config.yaml
dataset: "dead-leaves pictures: piles of overlapping shapes"
fused_qkv: true
inner_norm: false
num_labels: 33
residual_init: "none"
Rows from block 2 of a small multi-label image tagger, named by matrix and row number. Rows with one number belong to one neuron. Each number is 500 + 25 x the weight over its row's rms, rounded and kept within 0 to 999. All counts start at 0. Numbers have three digits each. After the name is the row's rms in percent of the matrix's.
After each neuron's rows are labels from the 100 images, of 14976, where the neuron reaches its highest value: "peak at" is the part of the image that holds the peak; "top examples" is what is common among them. Only what is clearly more common there than usual is listed. The data: dead-leaves pictures: piles of overlapping shapes. In brackets: how many of the 100.
# fc1: MLP up (model.blocks.2.mlp.fc1.weight, 1152x384), inputs 96-191
# fc2: MLP down (model.blocks.2.mlp.fc2.weight, 384x1152, transposed), outputs 96-191

fc1.634 083:510506530533518503537506483519544462492476510511484513515495484510530502477507516495503473549466526552490523500494462494479501522518474503516520481484504502490471496510461509531473498521548505464488516564523479511489460508503467520492524551475519477497509494508544507490533525494489479504
fc2.634 089:501506463512465505502479507490501521476501483504526471468504492496447496543472501517473499516509459535489475479526584497531532510495542454511484492501492524496514459550500480494509503514477524525508502498488496514502495501499470494487469486518496471519497476513540521510487495524519528483
peak at: top centre (36)
top examples: large pieces (74); pastel (38)

fc1.302 107:499530498491520515535538520510514490539511449520495512488481488508486524522519464481525494523484509480506502494499483460530479475482497482440505533502478494497485482533507481442484489539518476517501506506518495495447532546469491489489508524530528501551502457507507457500529457510464516554
fc2.302 109:485498490508533497429538477478500547488491502484510549481530488517499554488464525525478462484542476501519480495459484493515495465487471546509492488512506546517548547507497504489462513512498446471512504512463520548512523512491514441473507466534524496521497547490508488482469523479510495467
peak at: top left (33)
top examples: vivid (49)

fc1.515 076:466499508520466516521518491511518560500551538497526529473488482464506494465504511466500516513479482505538519502487489509482509483501504513445497472486466507545498500533466497464480439538512507504508494485491525498493524533488504476511479507519478509465531472513541527491490476504536476507
fc2.515 070:482483502489450476474438518530470549500468506472477505519465483439541509507453478524474516476517503524498477483494499468495507485512505485553462513547470464489464503500496496480493492505503478483519517499518507526474444465509500508557545494486483494469501488505510472505475536487519522482
peak at: top left (32)
top examples: vivid (54)

fc1.544 082:511520504490513528504498494557521500503460471498481502503503525495534480472511480477490460502465508575508507498520474556518524456520495460513521489506486422486553480540526517590531509548515524484482516468490516453499493512514496460503484484493476473481479474484509481513492482522521489476
fc2.544 077:465518482493509434460491482454490504506507533525513489500467483500463549491475544515529530455502501516519515489503497518513527515491499496523522544510476478506460496496460501485471502502489456510447462438492542551516525495497472537518577505534527548532504493476526504533496505476498530496
peak at: top left (34)
top examples: grey (47)

fc1.208 092:529521477530464483490466488501499520497516410530506475551494476516479502540503491513482526482501547539505469477496517470516487481468526502494504491512504488488522475485496525474489558458476501480475483504519474520520485509549498483445515478501513541478518533558478508475527461491494478523
fc2.208 095:497476519509447499492569496499510518524540519516505522516525512434514528489433490494503513452505495497489534542512504515510483513495461492485529537471525486458501504537409519511528458501560506521461520518509503483489475515510476488508525523487478498530512459530486493503488505480507493444
peak at: top right (41)
top examples: large pieces (76); grey (67)

fc1.5 101:486530539463535529544455500485501524514494514520496506476532474480462520495490550461488483503489519490503483500478511479484537479503501536501523488464511496511546529478500480496535516538460517508528491500447496499540484474515528507473488501524545496494458507502530505467535482523506498526
fc2.5 109:508489491504525498496535495512500525527493498455513527492490516504499505546492497449530548504524477502494522515514548480541463550496515525509488514496492485522481485501499493520521502496516510528429531523481506495470493497539456498540493482473480477518449522460513483490484518479490502502
peak at: top right (34)
top examples: large pieces (60); pastel (36)

fc1.591 098:512487519545505505493525500510500524538501486494526518507516530502507544514489512505507472507506484520501508442468515506466536480456507507543521506488469503500501468529522499488497505495560452485491433498506502516448511511489530511437481457534531518479491533471493490470460507499481485552
fc2.591 097:444461483479499514475497480490501494477482513486483473516433444523480505503544476491497492528481529504489520535500491478505514488548490484501481485491512461445502462477520530513495490525506500522534517474495511508535532504507475455510459524500488520507472455569493504498485484491526459482
peak at: top right (33)
top examples: vivid (84)

fc1.632 090:533514550508556520529472525531474495504522510473483549466490518494544477516513489476510533496496458529507502473466512508511534505495544464488454488538500531472476503512500498473508531506490522493467472528509469526461511546487495436504511472523516517515498571542499517496528503489491522505
fc2.632 089:474490486509447502504498480494487457515516475533498485494527460516460566506496480482493515506533542493484535536484493535495512473539456473482520508496508488546487496466497492540514496514475550510523543526498479504518502451524467580518503487488469501486485470534481527485526478443488466504
peak at: top right (40)
top examples: vivid (71)

fc1.276 104:491502496521538476514514467481494512483505504497482478476483518539506509501546429507525498518526484493461511520486472513507483527470504490513507479541515507513490469499504477495495492491489531441498525535477508535481551523530519503501489507508493502492517464503492515468527500527509492432
fc2.276 113:543504530513487540467515499502479512525461481503495502515532478466464485484525518485537521518517506496530481495498481506448486539509478500487489468521502511495539447478505524520467500513495499518506501486516526507551518476521481520479504523486544496499485504480511482526472500505555492510
peak at: bottom right (32)
top examples: vivid (73)